A small multi-label audio tagger, trained from scratch.
Model: 6.57M parameters, mfcc input, arch wavenet, norm batchnorm, depths [9], widths [256].
Training: adamw at rate 0.004, 17600 steps.
Rows from block 2, named by matrix and row number. Rows with one number belong to one channel. Each number is 50 + 12 x the weight over its row's rms, rounded and kept within 0 to 99. All counts start at 0. After the name is the row's rms in percent of the matrix's.
# filt: filter width-5 conv, dilation 4 (model.blocks.2.filt.weight, 256x256x5), inputs 110-131, a 5 kernel for each
# gate: gate width-5 conv, dilation 4 (model.blocks.2.gate.weight, 256x256x5), inputs 110-131, a 5 kernel for each
filt.214 100:32 21 35 49 58 35 26 34 49 40 72 43 43 57 60 56 57 52 40 36 65 38 38 59 62 53 46 44 47 48 55 38 38 51 61 49 52 48 50 51 31 29 29 51 50 42 48 46 56 52 53 47 47 38 47 38 48 52 38 34 39 31 29 39 41 38 33 33 30 40 63 52 52 70 70 54 50 51 54 56 57 50 48 61 62 50 42 41 44 35 37 32 30 48 51 41 29 26 48 45 52 43 44 61 62 57 45 49 72 69
gate.214 104:49 50 50 59 50 60 49 53 66 70 52 45 40 68 63 42 43 29 38 40 36 21 20 42 37 54 38 39 58 46 51 40 46 58 45 55 52 51 49 34 40 45 44 49 56 49 45 53 57 45 58 56 57 48 66 71 64 64 59 65 63 59 60 64 70 73 68 64 80 79 51 39 44 61 57 55 49 50 55 49 43 35 38 57 62 50 52 58 49 54 47 49 51 59 56 63 57 55 57 68 51 44 49 71 76 45 32 38 51 42
filt.215 104:41 53 56 46 52 33 35 56 57 56 35 33 41 44 39 39 50 58 61 45 48 62 59 54 44 72 59 68 52 51 34 56 54 47 44 82 66 54 57 65 28 29 38 42 32 48 60 69 78 68 30 45 40 26 30 60 56 58 51 50 51 42 48 48 44 35 37 54 56 41 52 42 49 45 44 25 49 49 48 39 43 39 50 53 43 47 51 51 45 40 12 23 36 42 34 23 24 31 29 33 34 33 45 48 47 55 43 45 46 49
gate.215 103:44 47 64 57 56 50 46 41 47 53 53 47 26 37 54 68 65 58 47 43 58 67 64 61 61 33 50 67 63 53 57 67 49 55 59 47 53 64 59 55 46 48 43 43 43 74 74 62 60 56 43 57 50 48 57 31 42 64 65 41 42 47 59 54 51 65 54 43 42 55 44 46 52 57 65 62 67 49 55 54 60 61 69 66 69 55 61 53 51 46 61 56 34 30 39 44 41 31 30 39 49 41 28 37 50 32 49 56 56 55
filt.216 099:45 39 42 29 29 51 46 47 43 43 50 60 54 52 54 54 45 45 56 64 40 23 30 41 42 39 42 39 37 44 38 12 37 48 42 43 54 31 33 38 52 48 48 51 51 40 22 29 27 30 31 34 51 50 29 42 48 46 50 46 42 37 35 25 29 41 37 45 48 46 41 43 35 52 37 38 19 33 46 41 34 26 30 41 41 39 39 43 38 31 59 41 39 41 40 52 46 46 52 53 50 47 45 54 60 56 55 47 46 47
gate.216 098:50 62 67 70 56 59 63 69 68 52 45 54 43 52 40 41 51 51 47 50 23 40 31 50 45 45 50 42 47 40 44 57 51 79 61 51 55 53 42 39 48 45 41 52 43 57 73 66 72 38 35 27 31 45 50 59 48 43 42 58 46 48 54 66 53 53 49 43 57 51 53 57 55 68 61 50 62 60 73 53 46 44 36 43 42 32 36 38 42 43 39 56 64 68 42 41 47 47 58 50 49 60 54 56 52 45 54 50 54 45
filt.217 101:44 53 54 44 51 46 56 60 60 64 51 60 54 51 62 27 35 36 43 52 39 50 48 53 59 52 55 58 68 67 41 65 65 51 57 66 47 43 54 54 46 51 50 47 42 42 43 52 46 48 42 34 52 57 53 55 41 52 49 51 57 68 64 59 68 57 71 80 68 67 42 62 58 57 59 32 44 53 40 47 44 58 60 62 63 60 66 60 57 62 44 61 54 49 46 38 52 51 51 45 66 77 73 75 75 44 52 46 47 49
gate.217 103:49 38 34 60 65 50 56 45 48 50 42 47 28 50 51 45 39 42 29 32 48 42 25 32 56 28 37 26 32 51 49 61 40 57 54 35 29 33 43 56 43 40 49 55 49 40 53 39 53 56 51 62 61 54 34 54 58 62 50 50 51 44 41 51 58 59 60 54 48 41 48 48 24 40 57 43 57 48 54 58 40 38 29 43 53 56 51 45 38 41 44 46 32 41 43 41 50 49 53 48 54 61 47 46 43 42 40 13 36 57
filt.218 097:54 44 54 63 73 68 61 69 82 63 52 57 62 74 65 61 49 39 46 44 55 56 53 58 62 31 42 42 34 61 64 49 49 59 51 36 53 55 40 52 38 47 57 61 50 39 42 54 71 48 54 41 45 32 29 61 48 43 36 54 44 48 56 56 60 59 55 49 58 31 52 51 49 59 70 52 34 35 54 38 43 53 53 55 42 66 62 61 51 61 63 53 67 81 46 60 61 56 61 71 65 71 64 68 58 51 56 58 68 75
gate.218 107:41 36 44 59 66 57 65 70 76 71 61 54 49 56 60 52 66 61 51 53 34 41 47 45 44 48 43 37 38 45 43 39 51 50 48 44 47 50 53 64 43 35 39 37 37 32 41 53 44 38 48 48 56 49 34 59 67 57 58 58 61 55 56 57 58 72 74 73 65 65 49 49 49 52 56 50 50 52 40 41 50 51 54 39 29 56 59 63 68 69 33 43 56 50 47 44 48 52 49 51 64 68 72 80 72 32 40 44 52 53
filt.219 096:59 53 55 47 53 66 49 39 50 61 50 46 45 55 55 36 32 27 35 53 51 47 51 40 47 54 71 77 60 42 63 42 44 36 54 55 76 83 72 54 52 52 53 50 54 37 44 43 45 57 51 36 00 17 48 46 49 49 41 43 59 56 59 55 49 51 39 36 42 58 54 57 64 75 55 54 43 22 35 62 46 55 56 56 50 47 41 51 38 49 42 36 33 43 59 62 56 51 50 51 54 51 56 62 52 52 57 70 59 49
gate.219 101:64 63 43 54 57 68 63 53 55 56 49 56 58 72 54 54 49 42 30 57 50 33 09 27 53 49 44 32 48 58 66 56 34 49 52 33 35 44 46 33 45 38 38 43 52 64 68 52 57 52 64 63 50 46 44 61 70 67 55 72 59 59 57 65 76 66 67 61 64 76 54 48 47 51 63 61 54 44 49 52 61 48 30 46 57 57 54 40 43 57 60 42 31 46 55 52 47 43 53 65 63 55 49 58 57 43 33 30 47 51
filt.220 101:59 50 50 42 51 46 40 37 34 49 38 43 33 41 44 71 59 58 60 68 59 55 56 64 72 46 50 50 40 30 67 60 51 60 72 46 50 55 42 34 52 56 57 65 66 77 66 56 53 69 84 79 59 54 58 47 46 38 31 28 32 32 34 36 40 53 42 38 46 49 41 36 38 42 48 71 63 50 59 81 55 50 50 55 66 54 56 51 49 55 69 69 66 74 93 54 59 56 64 68 34 32 36 48 60 42 43 51 54 56
gate.220 103:61 61 63 57 54 83 73 68 60 58 52 56 63 56 72 64 63 53 53 53 62 61 51 55 51 32 50 53 46 58 69 60 53 61 53 26 39 34 46 46 31 36 41 44 44 54 38 56 56 50 62 61 59 62 58 50 51 52 48 55 40 49 50 57 54 60 51 52 47 64 63 72 58 65 63 69 66 66 64 64 49 59 59 65 59 49 45 55 51 52 65 58 60 64 64 60 57 51 58 59 79 77 68 66 68 58 55 57 56 54
filt.221 093:45 49 60 42 45 71 62 64 39 44 59 59 65 51 65 56 56 50 57 52 63 67 67 53 49 40 49 42 53 51 57 66 74 27 52 38 47 48 58 50 41 44 42 48 50 54 51 63 30 58 47 44 50 37 34 39 31 37 54 44 44 55 56 57 57 35 38 42 47 45 76 76 73 58 72 52 57 68 30 57 66 70 61 58 55 50 49 56 38 33 57 61 61 42 49 47 61 50 54 64 87 83 75 60 62 62 69 75 54 52
gate.221 101:54 47 42 71 66 56 48 46 66 60 57 42 47 59 43 58 54 48 44 52 41 34 27 52 47 49 48 47 29 40 33 36 30 66 49 39 44 46 38 35 52 50 46 49 51 47 43 43 61 47 35 43 55 48 41 58 71 63 46 57 71 59 57 61 69 82 71 59 64 63 60 61 44 45 47 44 38 39 54 43 52 46 37 29 41 41 41 49 67 57 56 38 38 65 50 53 50 53 57 66 62 54 49 62 62 35 32 23 37 35
filt.222 092:54 78 66 51 46 59 62 54 36 41 48 55 59 56 70 52 47 50 46 50 64 76 60 37 40 64 57 60 54 42 48 58 56 18 42 37 45 52 57 45 40 45 50 47 47 43 64 61 38 62 59 50 41 36 29 53 36 40 54 49 46 54 54 54 45 44 44 52 42 46 52 65 61 41 44 39 56 54 25 56 53 61 59 35 32 58 56 44 47 43 42 62 57 35 47 48 53 54 48 53 58 54 47 22 29 54 62 62 49 48
gate.222 103:70 57 44 51 53 57 63 54 53 46 61 66 58 61 58 52 64 74 56 55 54 58 59 58 60 43 48 58 64 67 51 49 37 52 46 51 50 56 74 67 55 56 57 59 61 44 40 45 64 53 70 67 34 36 44 44 49 55 37 46 62 70 67 75 78 50 58 59 64 58 52 58 73 52 58 54 49 44 44 41 45 55 70 64 67 57 58 42 45 46 69 63 51 60 49 58 59 40 48 52 59 65 67 67 60 64 65 63 68 68
filt.223 105:53 52 51 49 54 52 44 45 43 50 49 60 46 41 45 49 51 51 47 45 60 71 72 52 54 73 84 94 70 42 55 61 49 43 59 61 81 73 57 47 46 55 46 50 41 24 56 36 43 53 41 24 29 34 44 48 35 54 50 40 47 56 52 45 29 34 46 37 42 26 58 63 60 44 49 48 50 39 38 54 54 85 68 58 51 47 37 45 43 42 42 64 39 47 53 51 53 52 44 31 58 62 57 47 48 65 81 69 52 52
gate.223 092:60 37 31 54 80 58 39 36 63 86 35 33 46 60 49 55 57 58 51 47 58 41 41 47 62 38 47 30 41 52 67 49 55 63 76 44 48 45 47 38 42 39 46 45 52 48 33 39 57 66 45 53 37 48 52 64 75 60 47 52 52 50 53 53 55 49 49 57 57 61 59 52 57 69 72 59 40 52 56 55 55 41 44 56 69 55 46 44 45 54 50 23 34 48 66 40 40 47 56 68 59 41 54 78 97 62 48 41 49 62
filt.224 100:33 23 27 25 15 47 47 43 33 27 53 57 59 49 39 56 61 68 64 66 45 45 41 40 32 43 52 48 55 43 43 47 34 38 33 42 42 43 50 49 34 36 42 37 34 33 41 41 42 25 25 38 26 37 43 55 57 63 62 66 26 38 41 38 30 43 55 47 43 38 61 58 53 52 37 48 55 48 46 42 43 49 40 37 36 38 53 46 44 48 36 41 31 23 12 50 44 41 36 32 52 46 38 31 27 53 53 49 45 32
gate.224 104:64 53 38 44 58 66 54 35 42 52 54 42 43 47 58 44 54 41 36 41 31 39 40 40 51 34 55 50 50 60 58 52 46 45 53 39 51 64 54 56 48 43 52 56 58 60 46 44 43 54 66 65 41 54 54 66 78 52 58 66 84 73 67 70 84 97 82 56 58 66 66 61 49 49 68 57 44 37 48 43 52 49 52 50 58 54 65 52 60 65 53 38 34 41 38 60 52 48 48 53 64 54 50 47 55 31 27 34 42 54
filt.225 102:39 41 35 45 44 47 43 39 45 48 46 52 49 52 51 46 26 43 39 47 55 41 52 49 58 65 75 55 42 47 41 33 48 51 62 60 88 70 61 50 66 68 71 65 66 37 50 58 56 60 51 39 35 57 49 42 34 33 29 20 57 65 60 52 52 44 40 42 49 45 61 57 55 48 55 35 27 50 55 65 77 73 76 80 75 39 21 26 32 32 48 40 45 52 60 46 43 45 46 48 52 46 48 52 51 71 88 73 61 64
gate.225 097:44 36 44 52 56 31 17 24 41 50 66 65 46 43 35 36 27 39 50 46 41 50 45 49 53 85 89 71 64 56 39 37 41 54 52 75 91 73 62 49 55 60 54 55 56 44 47 45 60 50 42 27 38 36 45 49 43 61 52 50 58 68 69 56 47 38 42 48 51 44 48 59 58 47 45 47 38 39 59 54 46 62 52 53 48 60 53 62 69 72 25 20 23 47 55 58 57 49 57 66 41 38 36 47 59 41 52 45 43 44
filt.226 096:66 62 54 38 41 56 56 56 50 46 51 57 52 38 46 36 38 52 62 62 55 45 52 52 49 68 59 50 28 34 54 39 42 50 62 60 60 50 42 49 46 45 34 34 40 61 59 44 37 53 43 39 43 43 50 44 58 61 63 66 56 64 56 50 46 49 55 49 59 60 54 41 49 41 34 40 35 36 45 59 49 29 29 31 35 43 51 54 47 42 44 42 42 44 45 45 51 41 45 42 58 43 43 40 33 61 56 49 32 27
gate.226 105:48 40 35 49 54 56 43 42 57 68 53 55 46 66 60 44 49 56 51 59 43 46 45 46 61 62 64 64 54 63 39 38 44 47 54 47 63 61 59 45 59 59 53 47 51 39 35 44 54 52 59 54 59 63 61 75 71 70 62 72 78 76 67 73 78 62 56 62 55 60 46 52 51 64 74 36 32 37 55 54 47 46 51 58 59 71 62 59 63 72 52 43 47 61 61 79 81 73 77 79 65 65 66 76 80 41 33 26 35 42
filt.227 108:56 44 48 52 49 47 28 31 39 38 56 47 62 61 68 30 22 15 24 22 56 42 43 51 50 36 54 48 51 66 54 36 58 60 60 58 68 65 66 67 52 51 48 61 58 60 45 54 57 50 56 52 48 46 57 32 36 28 32 29 49 52 47 53 53 39 33 33 43 47 40 42 51 58 52 52 45 58 56 53 59 63 62 69 65 51 44 51 46 48 53 35 36 49 38 49 48 45 54 62 49 35 43 52 52 51 48 54 60 54
gate.227 104:51 46 37 38 43 60 55 49 48 54 60 39 38 37 46 36 42 44 46 34 47 40 41 48 50 33 51 50 55 44 67 50 32 38 47 54 60 47 49 45 32 31 32 40 49 65 39 21 23 25 45 55 58 54 56 27 42 50 48 37 32 24 19 29 38 51 38 37 34 45 52 50 48 44 49 59 49 33 28 34 42 46 38 37 40 33 35 46 45 49 54 44 39 32 49 37 34 40 51 54 64 63 58 59 63 49 55 50 44 47
filt.228 098:72 62 52 51 56 57 60 42 42 59 43 49 44 28 65 52 46 38 37 39 58 52 42 28 39 69 56 59 42 38 69 76 57 49 75 43 40 54 47 37 72 57 55 54 54 62 68 50 48 68 58 67 54 45 53 55 54 53 54 42 52 45 35 21 24 75 66 54 44 51 54 60 63 43 54 69 81 57 47 71 55 60 54 35 37 45 39 30 34 47 53 48 40 42 59 63 54 42 41 48 56 54 49 48 61 45 43 52 47 49
gate.228 098:65 54 57 48 51 45 41 70 53 37 70 61 65 55 50 55 46 53 44 37 64 47 54 47 37 56 47 32 48 54 71 35 61 55 39 52 57 35 50 73 40 52 43 42 46 47 41 55 54 54 55 37 39 55 55 42 38 47 54 61 66 63 45 45 49 46 46 58 50 46 73 47 51 49 52 64 26 55 64 47 62 56 44 52 47 50 45 48 37 26 55 57 64 44 36 69 77 75 71 69 57 66 77 67 46 44 47 46 35 39